config = dict(
    model='class-conditioned spectrogram diffusion model',
    dataset='strings of digits, spoken by a formant synthesiser in many voices',
    train_examples=39062,
    n_mels=64,
    hop_length=160,
    input='log_mel',
    spec_augment=False,
    win_length=400,
    conditioning='class',
    arch='dit',
    objective='edm',
    cond_dim=128,
    targets=['last digit'],
    num_classes=10,
    cond_dropout=0.2,
    norm='layernorm',
    activation='gelu',
    mlp_ratio=4,
    head_dim=32,
    fused_qkv=True,
    qk_norm=False,
    inner_norm=False,
    patch_size=[8, 16],
    layers=12,
    width=128,
    positions='learned',
    optimizer='soap',
    beta2=0.95,
    lr=0.002,
    beta1=0.95,
    shampoo_beta=0.95,
    eps=1e-08,
    precondition_frequency=50,
    max_precond_dim=1024,
    one_sided=False,
    adamw_lr_other_params=0.0019,
    grad_clip=1.0,
    steps=22800,
    batch_size=256,
    epochs=149.4,
    lr_schedule='cosine',
    final_lr_fraction=0,
    warmup_steps=1140,
    weight_decay=0.0,
    adamw_weight_decay_other_params=0,
)
Rows from block 7, named by matrix and row number. Rows with one number belong to one attention dimension. Each number is 200 + 20 x the weight over its row's rms, rounded and kept within 0 to 999. All counts start at 0. After the name is the row's rms in percent of the matrix's.
# q: attention query, key and value (stacked) (model.blocks.7.attn.qkv.weight, 384x128, the q third), inputs 0-127
# k: attention query, key and value (stacked) (model.blocks.7.attn.qkv.weight, 384x128, the k third), inputs 0-127
q.92,060,200,182,183,188,199,201,209,226,182,218,174,203,203,207,170,208,201,200,191,191,204,180,210,188,186,232,204,224,208,179,158,221,235,237,189,204,246,205,207,209,208,190,210,198,188,241,219,203,204,199,200,177,182,208,205,228,217,229,215,227,237,249,183,216,204,191,190,192,200,222,207,238,192,183,176,179,207,196,218,242,212,212,235,226,209,208,200,237,219,218,207,220,209,234,223,215,233,197,153,153,205,188,215,171,242,215,200,193,203,205,212,222,204,195,192,200,181,212,164,178,208,170,184,191,201,222,195,204
k.92,073,218,219,263,225,189,185,195,199,185,206,219,204,176,198,188,199,197,173,203,195,178,190,193,198,192,176,170,154,213,187,244,177,164,148,198,205,206,167,189,191,183,212,201,210,209,187,181,197,165,204,161,206,171,225,169,190,209,185,212,187,207,185,178,190,186,205,218,228,219,192,189,147,191,223,205,207,179,218,215,198,219,164,203,202,202,201,200,172,206,207,195,191,188,175,187,167,216,196,183,217,189,230,182,230,178,215,178,189,179,207,180,171,160,195,199,234,193,196,214,221,209,191,195,200,179,161,201,193
q.93,064,199,246,244,205,165,244,207,214,173,210,203,210,178,211,215,195,178,171,172,202,193,241,188,204,190,181,210,155,201,191,200,188,193,187,194,178,202,193,183,202,172,199,184,178,190,217,221,201,192,183,185,226,180,200,201,211,185,164,156,190,235,198,181,177,174,184,232,228,213,172,259,179,222,185,193,218,152,201,203,202,186,172,228,215,248,204,162,199,186,211,176,203,184,201,207,222,213,210,198,214,203,210,212,216,175,182,205,214,199,192,202,201,220,182,199,174,203,203,209,177,196,187,230,184,209,201,204,211
k.93,070,171,151,159,191,217,179,208,189,221,212,190,195,215,187,195,146,205,207,208,203,193,177,189,210,168,172,202,219,214,167,185,225,235,237,188,199,204,207,214,196,219,181,187,187,184,170,197,219,194,186,241,196,197,180,216,192,204,163,209,214,166,233,231,195,197,198,171,174,189,195,185,223,176,206,196,185,229,186,168,194,181,213,214,165,162,197,204,166,186,160,183,203,204,221,205,191,183,189,193,180,214,210,200,175,217,182,159,192,220,212,199,204,202,199,196,178,163,212,170,207,205,208,184,188,176,210,169,183
q.94,062,218,169,210,219,195,198,199,246,172,221,183,205,200,215,179,210,194,175,217,195,172,216,204,191,201,201,174,179,192,194,237,175,224,200,189,192,172,164,214,202,182,216,237,224,208,192,198,212,161,195,205,210,165,212,180,209,210,226,218,192,217,172,171,208,159,193,232,214,200,189,207,175,172,197,223,232,204,198,217,213,212,166,225,181,217,200,211,196,213,175,198,193,187,220,209,213,205,193,210,263,192,227,184,248,167,188,205,181,205,198,208,185,214,191,201,186,204,198,238,241,182,207,200,234,234,199,201,222
k.94,060,204,206,188,206,185,232,196,216,242,215,196,199,178,180,191,217,229,204,190,221,213,200,210,196,215,215,205,217,184,220,174,243,229,268,199,214,229,231,210,190,196,196,174,170,182,215,242,222,217,201,225,201,203,199,190,186,199,203,178,196,207,215,228,203,202,205,148,180,172,219,185,237,205,216,198,186,220,191,231,188,198,204,233,196,180,206,230,198,181,239,217,200,219,235,192,190,241,204,189,175,224,171,231,174,237,204,171,206,187,217,198,174,184,194,207,199,182,212,182,204,229,206,190,204,187,203,217,200
q.95,053,226,180,194,181,203,199,209,188,213,221,188,190,195,203,201,210,229,211,182,228,210,235,190,248,212,193,175,219,183,183,178,234,198,205,189,201,203,170,243,199,218,175,211,197,188,205,205,198,203,192,213,175,205,201,176,227,220,276,232,180,214,214,187,222,193,192,173,174,194,210,198,212,197,229,183,194,235,180,192,169,164,221,184,207,210,203,196,179,218,186,210,185,242,190,206,226,216,193,198,207,228,231,242,196,206,194,229,207,177,239,190,167,182,203,202,172,191,189,175,176,211,162,201,204,204,204,185,185
k.95,051,233,200,218,209,189,189,198,181,205,200,207,205,173,197,179,217,234,185,210,190,194,200,190,201,185,190,195,160,181,214,229,201,180,197,181,215,204,225,201,200,178,236,209,216,221,178,172,221,181,198,162,190,193,211,213,206,202,172,174,222,195,185,204,168,195,205,222,230,186,192,205,186,212,214,175,178,194,227,170,196,234,207,192,197,192,183,211,241,198,222,188,202,158,181,212,169,185,185,191,201,161,197,130,233,217,221,220,186,225,236,215,230,214,203,209,222,250,224,206,209,195,189,191,211,180,165,221,198
q.96,057,166,220,222,161,188,223,190,212,204,191,227,203,196,208,182,181,241,240,215,167,191,192,161,211,210,201,195,222,212,198,176,193,195,190,211,194,196,196,211,218,177,192,201,186,162,198,212,192,201,226,206,220,207,199,195,180,211,152,170,210,170,189,210,161,201,220,186,203,194,182,209,196,179,203,204,221,244,204,195,193,164,180,207,177,159,186,234,142,196,185,208,195,234,218,223,193,211,201,227,203,215,183,221,195,223,215,203,246,202,192,228,192,221,208,214,194,184,206,198,215,196,175,171,190,222,246,194,221
k.96,054,216,189,232,197,171,199,196,188,170,186,223,216,185,211,179,196,189,196,204,210,208,233,171,225,208,207,205,214,199,221,157,169,183,184,217,166,185,185,204,197,193,168,228,206,198,237,185,198,161,221,205,179,206,223,179,172,208,230,170,209,201,159,201,170,201,215,193,188,177,192,215,167,182,162,207,207,199,175,202,211,224,192,217,191,186,198,174,160,198,229,243,236,195,183,214,183,182,218,181,195,220,179,200,188,205,246,232,214,217,202,203,217,177,202,228,186,170,196,179,177,181,181,213,188,195,225,186,221
q.97,054,198,217,198,238,221,204,176,193,157,192,195,197,217,223,221,203,226,180,226,203,194,183,215,195,188,190,181,209,186,173,180,219,184,182,205,240,211,200,220,204,194,215,220,221,208,198,221,180,188,182,174,212,188,208,207,192,173,200,243,240,228,217,164,195,177,211,248,203,186,196,213,189,231,198,162,207,184,209,176,198,206,174,216,192,197,191,202,233,175,236,186,190,201,185,210,156,227,194,225,197,176,206,183,211,211,216,173,202,212,163,224,194,198,205,224,215,236,213,161,210,208,196,158,200,171,166,195,220
k.97,056,176,183,199,204,209,157,185,194,211,216,187,194,224,191,211,190,196,185,199,225,169,199,196,207,198,177,172,186,210,205,248,196,239,240,228,196,176,170,160,165,228,175,184,175,177,198,179,203,194,179,206,193,181,223,174,187,193,200,197,170,187,204,183,185,209,192,169,220,183,195,229,202,183,216,222,202,217,200,191,209,205,223,232,192,216,179,170,202,196,217,214,239,225,219,190,189,182,197,202,218,241,213,194,211,177,209,148,173,209,182,190,216,224,183,234,193,173,207,243,175,202,184,219,210,223,190,174,207
q.98,054,216,225,187,202,182,160,229,203,183,193,206,200,206,203,191,185,226,201,186,225,234,203,207,201,162,200,185,214,177,221,200,189,204,155,197,207,185,217,229,228,186,220,183,201,206,226,212,182,235,222,209,199,203,203,226,206,170,208,216,209,197,178,214,171,213,198,227,184,217,224,190,203,204,231,203,204,229,207,222,206,232,232,228,161,159,198,239,195,192,180,188,188,210,220,211,211,246,202,198,187,167,177,223,210,213,210,210,183,196,189,251,203,216,198,172,239,189,200,183,224,185,231,197,231,219,198,201,160
k.98,058,227,181,214,188,173,158,191,212,202,225,165,228,194,205,197,181,209,183,198,198,196,166,209,184,190,159,174,195,188,207,186,236,233,192,188,199,189,172,216,193,230,201,166,217,194,195,151,197,190,193,172,168,208,208,196,167,176,208,182,210,220,205,184,187,164,206,220,218,189,212,202,194,207,218,187,189,220,181,187,192,178,198,210,239,195,195,164,174,217,228,212,230,188,229,232,204,209,180,209,197,208,162,145,211,219,227,214,204,204,175,191,231,211,221,171,215,177,209,195,213,221,204,188,180,181,174,201,175
q.99,054,226,169,195,169,216,169,206,166,191,159,177,198,219,210,197,189,233,212,205,198,227,204,211,204,217,184,177,198,197,177,175,195,205,202,202,156,180,190,213,198,188,173,216,167,165,216,203,212,184,186,201,181,242,216,201,199,169,206,233,178,207,198,208,216,159,198,160,175,202,183,164,209,176,207,173,175,194,193,169,195,189,194,183,202,222,191,187,186,162,209,191,176,164,174,212,192,189,216,214,204,168,182,218,197,189,188,218,164,186,215,191,174,174,200,200,193,197,205,208,177,163,210,182,214,187,249,228,190
k.99,054,210,191,199,171,205,205,176,218,170,171,217,200,175,166,219,181,176,199,199,218,201,182,225,175,199,185,199,170,209,165,197,220,212,197,219,213,193,172,206,189,246,218,203,194,208,224,200,190,221,193,215,188,223,230,149,185,166,176,211,180,200,149,183,227,231,199,199,159,196,183,207,236,216,161,226,172,185,210,202,212,243,196,188,178,197,224,192,221,203,165,198,215,230,195,195,184,190,209,160,161,212,196,192,208,202,215,178,178,190,226,221,195,188,208,214,215,175,186,191,180,182,200,205,183,202,200,190,220
q.100,059,167,176,187,216,163,191,195,208,199,189,166,194,174,186,212,218,201,238,194,210,195,214,213,202,249,220,197,212,189,186,216,176,197,186,201,188,201,216,171,231,185,193,167,173,207,162,215,197,241,183,202,178,227,213,172,219,209,175,180,187,164,214,217,194,231,212,210,204,222,198,200,231,189,183,199,200,216,231,190,230,204,209,224,187,220,220,205,190,252,170,202,210,200,192,222,237,208,201,175,210,188,173,184,183,204,186,205,194,190,193,210,202,225,234,183,180,233,195,223,175,219,204,159,189,206,193,163,165
k.100,077,222,223,235,214,205,249,205,208,195,188,193,201,210,208,199,208,186,205,202,222,199,225,219,222,224,212,204,236,175,208,212,189,193,158,192,206,213,217,227,216,227,221,214,232,200,225,225,191,195,202,184,238,208,203,211,197,205,204,206,210,204,211,196,199,209,203,258,221,208,199,210,213,223,219,236,238,208,213,202,191,220,213,231,196,184,194,189,189,228,248,210,199,225,206,182,212,177,188,197,237,194,173,211,200,214,205,226,208,221,196,209,214,251,220,205,199,257,172,181,240,203,221,237,195,213,181,209,223
q.101,050,217,205,210,205,167,201,185,201,214,177,216,183,192,190,212,185,184,189,190,181,195,207,245,171,223,186,181,180,195,177,195,202,183,218,209,199,228,195,215,208,203,194,190,204,206,171,217,174,194,161,231,190,222,204,212,178,176,185,199,164,155,165,212,208,215,199,175,210,185,197,201,186,212,202,226,188,181,212,183,202,201,196,171,171,202,159,201,204,173,227,179,190,222,186,213,198,224,175,184,155,232,148,194,195,197,210,164,188,174,191,209,165,182,242,229,182,161,203,194,184,194,216,233,220,219,183,172,190
k.101,050,221,228,226,198,178,196,191,203,240,233,204,196,175,192,200,218,200,172,203,185,216,202,250,217,186,220,218,191,166,224,209,229,182,167,200,197,188,220,213,177,174,178,166,219,222,197,182,212,207,204,196,190,229,188,218,227,174,210,195,216,209,181,246,197,191,226,190,219,223,206,166,188,186,197,175,212,215,174,179,200,191,221,194,192,173,188,191,226,215,212,248,211,146,210,188,200,228,202,211,214,198,241,201,183,209,218,196,228,221,217,205,210,179,206,231,211,187,199,219,228,227,225,180,213,185,195,216,235
q.102,068,192,180,205,203,189,165,227,190,207,184,194,219,227,183,180,221,204,215,194,219,191,230,201,224,207,221,207,238,186,195,183,172,218,211,201,195,227,167,177,218,201,208,201,170,176,228,210,197,202,206,190,189,205,195,236,181,218,230,191,207,192,212,199,239,190,171,200,206,218,196,185,186,185,213,162,171,189,185,195,184,120,206,227,240,211,179,189,195,177,251,184,219,221,209,185,178,184,189,211,170,192,189,189,172,194,198,196,226,166,202,199,206,205,177,218,169,192,167,214,185,183,173,187,194,196,221,202,229
k.102,069,200,210,187,206,190,194,192,228,172,199,173,215,173,184,181,187,189,181,168,201,215,211,190,193,199,218,161,184,219,181,235,197,168,211,212,228,202,208,218,242,188,236,220,196,224,162,209,206,194,196,215,171,203,244,170,214,215,214,210,216,196,202,198,213,193,228,201,193,232,184,205,227,191,206,210,177,201,236,134,188,241,170,218,175,200,207,214,199,218,175,202,212,192,214,213,188,202,215,198,177,193,202,192,223,193,221,204,176,218,208,206,200,168,185,199,242,193,242,222,216,223,240,199,222,233,193,210,183
q.103,059,209,212,169,188,200,180,199,211,222,209,207,187,141,211,163,192,191,205,177,180,211,177,222,203,192,179,175,213,199,244,223,175,162,222,234,183,177,232,178,194,218,192,207,194,189,163,213,185,210,178,233,169,209,210,202,193,202,193,207,211,159,164,235,186,221,195,151,193,205,216,192,200,203,202,222,196,223,211,213,208,195,176,208,181,159,194,195,243,189,172,190,208,195,199,192,167,191,188,203,172,192,188,183,188,213,193,194,197,234,210,189,194,172,181,191,216,186,224,219,217,169,230,216,214,193,196,238,193
k.103,057,234,215,174,184,213,223,183,190,197,189,205,207,207,208,220,213,189,202,208,195,209,228,228,219,216,178,222,210,210,204,147,183,199,204,185,213,228,227,236,191,193,225,223,236,213,197,187,198,173,189,182,170,194,168,205,183,197,257,196,197,220,168,198,235,139,197,229,203,191,199,189,192,203,156,192,216,199,171,208,200,218,181,220,256,191,208,182,165,218,226,206,204,181,205,223,228,189,201,215,195,188,207,207,190,214,214,184,208,194,183,201,192,169,189,195,171,208,183,161,209,201,188,232,216,176,188,186,192